python train.py --crop_scale_min=1 --loss="l1" --moe="soft" --moe_every=2 --patch_size=[4, 4] --warmup_steps=710
Rows from expert 7 of block 5, named by matrix and row number. Rows with one number belong to one neuron. Each number is 128 + 24 x the weight over its row's rms, rounded and kept within 0 to 255. All counts start at 0. Numbers have three digits each. After the name is the row's rms in percent of the matrix's.
# up: expert up (model.blocks.5.mlp.up, 16x32x128), inputs 86-127
# down: expert down (model.blocks.5.mlp.down, 16x128x32, transposed), outputs 86-127
up.0 075:119126132163122140132111103098136150120116127134158126124129123255152156125131116075135129075113124107121114127141117145120135
down.0 044:136110098131088107095152104106138162131104140102129132101146177139120143116137119092161134117118095163124130156136141148146110
up.1 076:107132131153115133124121123102142131140110125124152124142130113255177142125136141103129120103097134086105128144097164118110112
down.1 070:136132132117132158122088140108124141136092122078133136125125164187108142106159114134147102097100204159138136103114089141134109
up.2 118:123130123173129134134133123086128129130112119126166138116133116217132137131127125117147151106096125119132097120120141125111130
down.2 073:094116127130117082144132148103146130134074121155165130131176135054123138125120136117115136103114124110088134150124121100108123
up.3 075:129139140153120127125105114090130120115111127141136123117137126255130156121126128105128123073130128116119100131114139142106132
down.3 093:140137113052135120129110143114105164117191135126106121133059136190122078141124156101149115120118110149139102093114096141145134
up.4 103:110114158151118127131118144111140129122115119144148134138137110227138153117146101090121136089108147090122130132137128121115131
down.4 114:138112122152118123128152155141122175168094187131138105114130120074130146145123151139127145138044102107103101161141136171132154
up.5 052:124138138137110131129117122107116137113117126143132111122123129255129154103115121078131108095124131105130098137124143137123125
down.5 042:146136143180128131130142078107152149131111100111088121144147113147125107117127120136165139128113119100089138173124114095144124
up.6 032:138131131129099144123117131096136130107120124124142127116142122249129150119117116106127140092135116115123090149102127121104107
down.6 032:109103101095109170144132123120109125166117123096118120133097129167107156131165122122140119160126119120134106130125129147105141
up.7 112:127124147162135141134123118081132143148093111130167125112125121250154130136140123117134143105108126107126116122129136135114133
down.7 077:126164134108171169111079145155151159090093134112073126149139118153104135093146170134165126115122070133152127102127118148115123
up.8 112:133144150167123130126123121095139123104088148120165114089103120255115115122150134112133130116132113074107116125116135153107138
down.8 085:145121130074132126121092123125102076126168115106150122135121136126120120143115122140122152117190146103107179104100123133112144
up.9 113:140142125166134134128117111103128123147101121143156131140133112233122137123138130112132111104105124125111098132113149136125133
down.9 083:140143138087122138122121130129103087133132126139122123125108121107128150135120152115078124110199196116144156105157127142126110
up.10 057:130154122151122135130120106116130139102101125129146133121127124255145136118122138093126130083134117112124081121120150146112135
down.10 039:109145114131132180118122147121121168103127117103073124153092124157108116127106172096131132125080112201167119126146090153138135
up.11 123:129126138144131127132109145117120126142116144148132108140151123255162136149129117093133144106116149136096093128109142140110135
down.11 132:103137125101102116142136133129128139135166154152102109151149093108131109148129143109104132142214078111155129153101168134117142
up.12 057:126119147148123139139125138112122129102107119127123127117126119255147155099126100092129125070120120124109114124136137148115122
down.12 069:115110125121155121136136095119155118119124132153097121121118113073121113107132142169155125149128101083091129110138178027134149
up.13 048:136109158144114129116131120107118093130116128113120142113131136213138146139146114126147156124127128129123150139111141146103141
down.13 049:113121140151127153118126158113109108105151106133134100141194156075126138123151091170143106125105132122106063158133157133099129
up.14 158:127120112148131120141139118074131128120115122092171127118113128181139125130098117127127153091085119105098110104131145138124126
down.14 084:135110155187185131119140129155140110171139141133132157141136122124127156176143118140073085130087137072120063169166097126078129
up.15 120:135142136173114142121118096083126117138101122111170119111117121237136155130127132115133138108133121083142085130108135157108135
down.15 140:104127112147109143125149144131119071118064140150152135124172117055132124137124119140121155111141131171108148143135159126129125
up.16 136:126136132172124131135118118102126120125116128141148124121139120255128148121135121119128125086109132110111101133116141152110130
down.16 136:118126129196106124158132120138152163103123141166149162123174148043169124152129137154105143129110107090129107166116130071140121
up.17 147:134128121154129136154132112084133101121110115108152116118126113187131133124108116130136159090100111057138122102125156122128117
down.17 191:134113134114128131162147134122128140140075146126139125124151153042115151129104141144149129117136101138120089138159130207126130
up.18 159:117139137195131134133119099107119099130119124115153134099153123193116142139132133113145164085099124084112124138113143159092119
down.18 182:118118130105131127140149116134166089134106133149134115129142140112132132120122118172141124134150138134106141157142158136148125
up.19 087:120122138180131131151120128118120122129119121126159118108133128255119151114134096110126132077125140104097114120110135153115144
down.19 058:132158143163100102137135091136117095109125115182125178111143128117112172131122106105102145102105129119147160118093069126091105
up.20 026:120111124144108131143095127091148133139104144151116115134140116204150134125133137090126118085128122118118137124136130120076136
down.20 019:116133145145111162169165145082101101130132174190114111129139168131120173163127098122111150092154103100100145144147109139143092
up.21 091:128130157166122133155122120101137143113095127122175126106123105232134140122136124107130139104111124076120125128128120135120133
down.21 064:118137116148117113107112119123120156110178138127126134127136095108125094152125126128105140138125120143124155090122142023119107
up.22 086:116150139164113140126131113096128138116101137145150119105127112255141130107126115096117123081108131100116123138115140137107132
down.22 065:147125134090115182183136128136125133116121168116082127161155147072122102126099143111124099126136114140133163149141103119128121
up.23 134:123140130171125122130113120092132120133102130131168116120134117255133132125128131115137126105102135089101106137119144137116136
down.23 156:130114123156131131122120117144126132125116170186114111126157120079156097091138106144117129113104176107082150170106162057133163
up.24 176:118138137175130130134122124085127107138110127130158121115138122255121142129135128121144140111099126094098112133110145149101129
down.24 208:125112116230103120139134133135125177109125135138147130112155125082152132138103106117088156136144171120113105178088135105140150
up.25 070:117134136147126140130121141118126150099131115133137125111128128255130143129122126148125125083109130115114119140137133159113130
down.25 055:174120144097147141125125100141135153134122173131152161112142114137097141151162156139150067138115084138129053136132095179104159
up.26 055:136139133173108130152115132084142133123104127138146119128116122255136144113135110080126125100124136100108103129133155159100135
down.26 078:120108149052111121115146130099130179143181149126108117157099133159121115129131116134160149097090110124147101165164161077135143
up.27 024:136086122164129135133101153112134144137108117147122118146131119244155146124137145139112103124139114139106108129110149109096139
down.27 021:122168137124147134159168122113130112137167107170146112114138120130143092148117150083106146117186106110130146161092108109156158
up.28 117:109133131172127132143106118139125118101119118122155117115134131245127135121135141115124136075114147129113088132113130135114148
down.28 143:113130129142131130127138120115136152128196154151102137142134158094121121119123127112117153118096126124114099146096150022145154
up.29 031:129124130131124107136101136130148154114134133126131128110134128255141119108135122080120117087127127139124130114132141118118130
down.29 034:111128111109106134122127186150106096152120134117171115131139142117102127134122130120114158098194160158156101124119153115128181
up.30 107:128134123158118135119126140098133127136127132129153125126123127198136148134111112100134132101100123138121100123115129127113123
down.30 102:097089112108114078127145082116144165136098141147159144086146118158150114090151080133110099140102124108104149110155129075109110
up.31 032:137118110141107131119103124102138124108136123147128116118125124228154161110130138071133128096129122106125114117136150088096113
down.31 040:143130167098147107116138137126117107093150124117112142137124106137093147139126113156115072085102131125144144164093172080105182